{"model": "self-supervised image encoder", "dataset": "made-up ball-and-stick molecule models", "train_examples": 97500, "image_size": 32, "crop_scale_min": 0.4, "horizontal_flip": true, "translate": 0.06, "color_jitter": 0.4, "method": "simclr", "arch": "mlp_mixer", "norm": "rmsnorm", "norm_position": "pre", "activation": "gelu", "mlp_ratio": 3, "layer_scale_init": 0.1, "parallel_block": false, "inner_norm": true, "patch_size": [4, 4], "conv_stem": false, "layers": 10, "width": 384, "projector_hidden": 1024, "projector_out": 128, "projector_hidden_layers": 1, "temperature": 0.1, "init": "lecun_normal", "residual_init": "scaled_by_depth", "optimizer": "adamw", "lr": 0.0012, "beta1": 0.95, "beta2": 0.999, "eps": 1e-08, "grad_clip": 3.0, "steps": 7500, "batch_size": 128, "epochs": 9.8, "lr_schedule": "cosine", "final_lr_fraction": 0, "warmup_steps": 370, "weight_decay": 0.0}
Rows from block 6, named by matrix and row number. Each number is 500 + 25 x the weight over its row's rms, rounded and kept within 0 to 999. All counts start at 0. Numbers have three digits each. After the name is the row's rms in percent of the matrix's.
# fc2: token-mixing MLP down (model.blocks.6.mixer.f.fc2.weight, 64x192), inputs 96-191
fc2.2 116:479500508438486504533512495482474463519511441506502485470500500499524505477459513524532492499529504480525489513495496513511513485477520547446470464505493497481516441530514488518491495466468541456530486482495486486508551518504518529472529522528483475450481493503489534522510479500522517531
fc2.3 108:476514522457493493542482498469459469495517456512501481471483520475524498474473527518516483513525481466522493513520485515512494488489517517465474472517524498476511472539498474501510508474483509450527503472477448476483535529509500522483516500531483470475469494490481547519513480488482520524
fc2.4 108:504533529445510477521501495473465473495533454501508484494537489491539512437464522477509492488538522481547506509509501506492518493498524532449481471543504501484496467543514485515477506466485540452547503471480489465494497519506510527501505492523486487480530479503466536558510477486492518518
fc2.5 103:490504530477504502523506504486483468516527487523488475459530462494522503433486521488516496508531504507542507477504482513467512491484514529454483473504526498455530498535544487506506502475493535444523476500477564480506477517508523519517510464524499482453482488527466492525522472492500530526
fc2.6 099:481530535460494463501509499490499489537534447514527492480539489496549523445484490482507474540523494501513482501487490517478518499508520497440490480516498477453489482543548481507496481484511512441530463516468485483498481531507513501477493505511497487462504480506483501511516475521514487532
fc2.7 094:502491535442477479513516478512495458513515450518492517490508516495514501471452500453520478568521490502481481495464496519469485527486536488463497488513512473461475475504514493506501516490479516465530463490489498460508440483519488518466488506505499476448525490495461508519498505486515468504
fc2.8 100:492509516458497518501465495480485492492474481480526500515495479463521527466476546532496479460531472494518461533465472506518524479515489469474500492486500442486497489505503480512486477509503510455522485450522441454508513509513523509472484528444489498476481503504493525502463532498470527458
fc2.9 101:480492508476507535521474468472511474494470484482497471493529496474507521439473516556477481486533482475530493503487460511514505482509521529466482484477479471507505497535501496529495489483489506472550505460490503476489572510507492531484502508487481457464456487482508533502477477492503541484
fc2.10 097:506510522478493518520459471491468488486476477483509479469525475490489504455455518570480475499509511476547484514493498490515500495508518537470498474472501487477482485511472525523493479492482543488523512484484502518493582492520491537471520491505472482460484481507503550484495482487494529522
fc2.11 090:502533530477499502531479468472482486494498477504487478478504499514497510458493534528492506503530518448577482487462475541510512524507500554493459481453483478477485463511496516517460505468480526488536490478475546482487577488521487504486502504488493461453485482522497533521485488464502496496
fc2.12 098:521521536488489490547488488480495485518531486489500475456519484532518524469450529504520498504521492471558501486478484514476511490481488544478506459485484497482466488531498520506489509478490516501526514465470556484485595486504483513473508497519475452472525471491490534496478474505495491515
fc2.13 090:515523530476499499545516476513490473546537481502488473474499486528455515469458521477516475530510475465551469502487486525470513518484486519463486481492457495479473474524516472513507503466473549497546488473469587506504522460500466536510501480533498466467501470511497503518474480516476478521
fc2.14 093:494519513482528461556521501495513462528529497494499482490502490515496511433477492504511475531494481507542466483494486521483530501473513524452493489499466529487477487529530490519493477454490575488548505460454583484518518494492485514522510472539492482463517483527488499531487486492486475534
fc2.15 091:482526542458486460539526467516504436523534435513494515482485477494537507457491473473514494554505508525491482498483488528449544543526510486435517459508474505478460497495513469500513496478514503476519470490491487456506462505498493485505463482544527480469505486484477504521471500495519455526
fc2.16 089:480489501481506513524483488444484494503472479495510500515519453478522493448469527524470475417518475481508479490491459485527541449506493479467487474489467451507458506525506492523486491505506509493522522456532464482495532511505525529498485554455513505477469521500492526507481505501503530467
fc2.17 093:467513542493508515514469476488494494468458501492492472510538481527481503460498531547451470453511520480516478500509478516545521467494479477495462466475474485484492483560476499515468463498503491497518508448513479497456547507512498540498505525483475478490482509513520488490516485501466551486
fc2.18 102:484519540508510513506468461460476486460469514486489472501510449526465519449484525540444492457499513476528506476491474518521487506508497501509451486471468499484482476528471503512505444507499483508530500451488510523448565500511490510475492489467492446474468489501519483490473478462496525508
fc2.19 102:493515530489478497488469450478500490498463507497467460508538484520445530464475541548442486486501512471531493467471477516525480508515497507514457488457449491494475495517452507510497459494498496517511498458510524512443571476501490509482494488474488469507507497511490490461463484491498522525
fc2.20 098:502537522499486506516484461482493491519483528508459446509503499552442524478478530520464499510497496447535496466498499518501510539492481509499462480479462508477465490526507486488497470480476492525516494465494524508465544448509463498508499488486495453489505495505504455467472486503486513537
fc2.21 098:503547508506503479543502451495482481519507495487437474479506484551460544468479527513468518526464508464536494495494498519496504515458500503517466479462449524502461477519524503489493462467488505499503501463473560540460538454496477508528502448504500473493488513524484462506458464493493508529
fc2.22 093:490532509481517470536519489508492495538534499501447487500488475546478524459460514502481489552482487491518506476518484522474545536475512484492494457481448542475472479516527491488518483456498518496536498471491574518501505467489460517545481476519514467482493460532500483526455442500523471536
fc2.23 090:493523529498502447544520465515519458523552472506483498503487485521512520472509484491473485536486520524512483480508479529431534534513533506437532479497435525461468513518503471469503481459506517489521472488455542487484481508499445458507479455522523495490507487516473495509460492486513449545
fc2.24 088:464512535494514511500487509461533502475448490498527497540532503474526490462474524511484492448529485484512488501502467475548542483518510433492471500510480449517476487547486543510489465501517481469535531448534436502467483519500493530502494545483495503495483505501498505490489471509497538478
fc2.25 096:450518543500520502507468498480490494464483481501505495530534492512496521498495548518464489463509507519493488461483490476549504456518487466510448492511491490485465477539465513516482456476501467484504520485550444500471485500479493542494511489497489465472483502483520445469510495480478525520
fc2.26 099:460537541498501515478466491482488497454457506495475481503534458524479521480516543538454510477498529485503490476480475461554476481512473456520469502498491475488481529526473494513496446481517474508497501483520448495473517499510492540500522508481478469491478519494502457464486502459494532509
fc2.27 104:456541548517502483504464484495498510483464489511471491479521477553450506497525527524445543494501497452505503470498509487528479498472481502526451464483473486484503498508503485480506462479487452485503488485506472514453497475487483505510505512499480499497507504487497436428495503516513509543
fc2.28 101:463532531511500478511467483501522500475465511529446452510504496538457519511459530516437512499483486476485496459483519491504480484507486462522449512481473497476502497512498517491497471472482463511509479468516483524458529481494471517500492485476512495527501498499517447462481469493511485539
fc2.29 097:441553517498498486551493481492505491524509500505438477507475528533460531504492509493441509532469476481502492463503510496509509523471498483515483502480473501477469510503514479474498482479499477477525503469512495527459500482479473486520496483494512492505494534513486439480482489530512457568
fc2.30 088:472562523489506477538515510534508492540523496512455466493501485545495522501489533480465507540499482508491487485481533491497525496504510476488459501527503541482474516521536504483494482496485473491508477463486483497484468496495469475523520459515500490490526492517478450505456464495515466560
fc2.31 093:456536524490497470525517520533532476520551519510460507477515502533508529477495496504475485543479534543485491485487507528471528544500520476480482485527461546489480511515530463481509470461490482481496485496474510494491459506501457458530469446513497489507500501496497451514470465520486449552
fc2.32 097:474510526506523507505498526480554508486476484501536509516530518446549476481483501468522485477523471504489513505500498469556528470531507455496498503517480470511494484543494506520493484487520476469527527468520452463488456537502514539508483548490498482509495533459521485479505501478504528487
fc2.33 093:456533535499504505496461510498497496451487474507519482525547483482549528514523515484487537471502473487481482482483501464558504493525478465514482514498491478471519511520484509519486490490515477470501516461527440486507483528498499519490529533493497479487481518470512470467486531494510493498
fc2.34 102:435541543518509500492465521486507513450454493542502492522529480514515518525526538490453558493491458479501510484465498445544495487520483472528471509481487495473519533508472513509485496462515447495495524458529428506485482504484507505482522506485502479492509474484514451469493541511530494510
fc2.35 099:468558543516511506503447486517511517468453521547467486531516509491478512517505535462472561468496460465481513479454506449532459514476485485524480505459484522481516503512465513487509502475482453508505507472511451505489492501518527523495553522479491496516482533494495460463470524517505475542
fc2.36 096:459556524520510482535460472519508510504469519536465478478510487489468525518496520480490558489497458462482517483473537459515473521474473473530505505498484525469505512519476474490493508462476456490509510488505442500471470486487475498512518518501503514521505534499511450475493516504524468578
fc2.37 094:439563516492493484565464468526520526511496504525467464508517523471486527489472507467478542504493451497465521485467544466487464525494499492506508497493490544481517503515472476501470524480496471487502496478491465505484454502475462512532522503502513522531479507475507438496491492532542451574
fc2.38 095:452551486511525487552481491543515496532518493520472499504483479469501540503474495438506528513471448512459496483465548481491487513500508472487490527502481543459518538494527471478498474468495501479512493469472471502484452502495491471534508494515515511498493502510522435487474465515535455559
fc2.39 093:478554497496504509547500504494553510549538517491477521487505506518531521489480485488473521533469504540485474500457509532464505538498517477497507496505471557475483489518504477462512478478474493488493493487466466482470440535520495467563505457514514509507500504497490484510477481549518459556
fc2.40 115:486483514510518506505515525473514530493521492486550513532513527468524475476498534486534495482525468492476507510494448475563545464526500483505486490534499463521507479522507517521522484485521493497541539475551482509515464568511513518509484554499496489502511533471498502512505523484484522485
fc2.41 092:490507538505513501508490501454507535459523505513503514535542509480542460548511531464501528481512455488495512494491481449538507487525486484560503529511499486488507471555486519499533502476518466493497538488527459497509459521512486523508510546479521486505515496493531495485480564507523506489
fc2.42 096:518538560505511486495481472481516526457473506525511527512547498468526507542506566474494541452509475477492512484492498459545477506529492486532513528476487496482506509548485510510498514479494479478474515471485464493517468530522496524484542534471510492509499499506536476458479550493505475513
fc2.43 092:509555537533494491516456466489530531468484516539504513506543489482508519549494560460475557476501450482492539487462526466494491504493497490554504504492506528483511493511479480522499546450495453510490517481481461491495466500488502515483527502473502534528503502499523486463494529493537460568
fc2.44 098:497555528537498494544469444505518549486495511537483506474503518468467525515476547478492536465496451477497533474495523448486479525494505499536546524487498535463497488495427478505489542498490460506513524501493493517481475486489481505502521499473493537549478485487504457495497518496538475558
fc2.45 102:514577502531496511562479461516523525502519520531466492473519519480527546516474519480477516474489469506479531467472525486462481545477520490527540503489489538468508491506456494498493523482487462506509503503472467507487471486506470486529484510488503536529486499497500486493460502493527446575
fc2.46 094:495551506488514494560491504528519502517528528510488519476516504464520544528443489471507548486486475519490522491464514486471500553476521474511539509494473548476505521526473483487499495484494480484508503491481487502480444506511499452554483462470510547513504501505486485524465504502561467542
fc2.47 105:467534505503504492543514513497552504552533540506484519509491495474539515514508476452529495489502499543494522506484508519483509537496516486505505502515484563488464507520481475485500492485476493485470485493453473502511425539532484452536507471504512493509521486515515508527470488520509469539
fc2.48 101:481560532521507506514468496500526509475498502533540524517533499472522525522490543469495497447486458480463487507479503475538487511539491484500521503509490479491490510539472496532465492486508481480509496481514425516496458515487492498494520542476504492521503507448513491482483498491517463528
fc2.49 103:511541545528498496551511503492533537474523509522529521507559530473555505533502539467498524488519474491470517513484461494514529496526488496547520514520498467527518486546475504530500495513501506495524509496517471515516454540530482484524505537488512513523529511472512508492492518504504490505
fc2.50 103:520509557517501502524532486461531524472468509493510537532538516480546494534494546457491484474495465483482500510504465499535545484510512500535492524523527490518523476520510514522514514528508507509492512510515503498510447541526491506490492543465512481518511525474504492482492508474481516488
fc2.51 096:546535549534497496544518482467535542467475508538524501502508510468518518554485544477510467444490475488490515490475493472496506516503507514539520515496498496512484503509504530521506527518482498521504483528491470518516446533527469502514514525478507511533522510460501465486487519483488468528
fc2.52 099:524557538556497505544509477477531535483493534543502544506504531466495515526470546455505490464496493500479529509493505499500503526517486522518537515518516501505495502488467511513499520492488464524524491529494475511471480524525482491513507496470503549540513490491475510510504514472497480542
fc2.53 102:497552480536495520564515479489517522498525514505482547485466514474479556513447535472512481475475497532494522503503512518465500525502518502512571537518490527493479515499483478487503513506491485515521509558480490501491465502517478481545483470491522536536517480489480479507525503482509466549
fc2.54 104:497540483516502496572519469511520527505566505514472529496513549477526534496475544457491509476508498534492507485504493517464504531479523496515550515512489552506479497545494492497480482489494481511519518524492488505511447519538490478547474497476527515527533465490508516504461501493500481535
fc2.55 109:461544497507538493561509513485559513543507521504508500507489500481524513487499488480517492482497510537477507506500511549477487543499509478481514499534502545483467522528477483494490515483495492498510491506481470501507472538518497460561470472489530510541513483491516516549485466509500496565
fc2.56 090:501494523507507486516490504455512496486516493494550536537506488482543510519511534489511488489509501509501464482453481532550535492539480480508497523523490464490469485546495516538509501483504502519538482489562456449486472546512499498483485523500503475522526527465526498503523543474505506494
fc2.57 115:460513538512508479562503494463542500507505489496541507545504493458546510527484548501509487477555493536482455490464475509517518527548522479518519510531487471530501509504470505515513490541497467502510507475530446504496475542505527491528482543471513483501540527483494480496492527499478507479
fc2.58 119:453519541540492498559506507465562520489488494504510512540522493477528499524487524494517458456546512544504477524487464526525514504533490501513522511535501476551492506489496499513514490503499498520532526505519470502493475542502521490535491532474516483535527510458500492501494532477463519510
fc2.59 099:484531542543495497541497517459547505481479526525498510541509514487504523514493551455526454486524479555475505531489527517481508532530523487541513508501498470522487500476514495495517510513497503517492493520510491502511488533541488509501487513456512502555512494476496462494515510486488490521
fc2.60 117:471515542547501481551538508487530520505503537507500532540504502518523528524497532466508480485529520520504511528478498522516513524527544480515534516516497510518493530486520508503497496537504502506512494525476515488499497553541495492545477483459503531533532513470472502511498493499469495495
fc2.61 101:473529547535499471559541482484535522500524516505504509508490520527501529519474557479504488517508486545485494510499497511490522517496514465508522528532473499491513515469518464512500471503480497511514479531491529481481468520528487495535484475473507511534539496493485460487490466489477486533
fc2.62 128:457528532517508486558514490470550498513525521513545496535506514502513532513461514470512490525500486522457497500493484508510543507518516472502544513542467508503468503509536502520502479507493494509505489543510529506496436515527512502545469534465528518539546491484480487497486486497488467479
fc2.63 120:487534508532510494554499500505560508520531499488540483537495501476527504516483516470514475506502478500490474501493502522508540544509502472484535519553496509507458493493525519539479479495477515517524493506513498517456439556519504485556471529505515507552527523482497481524498459489517480542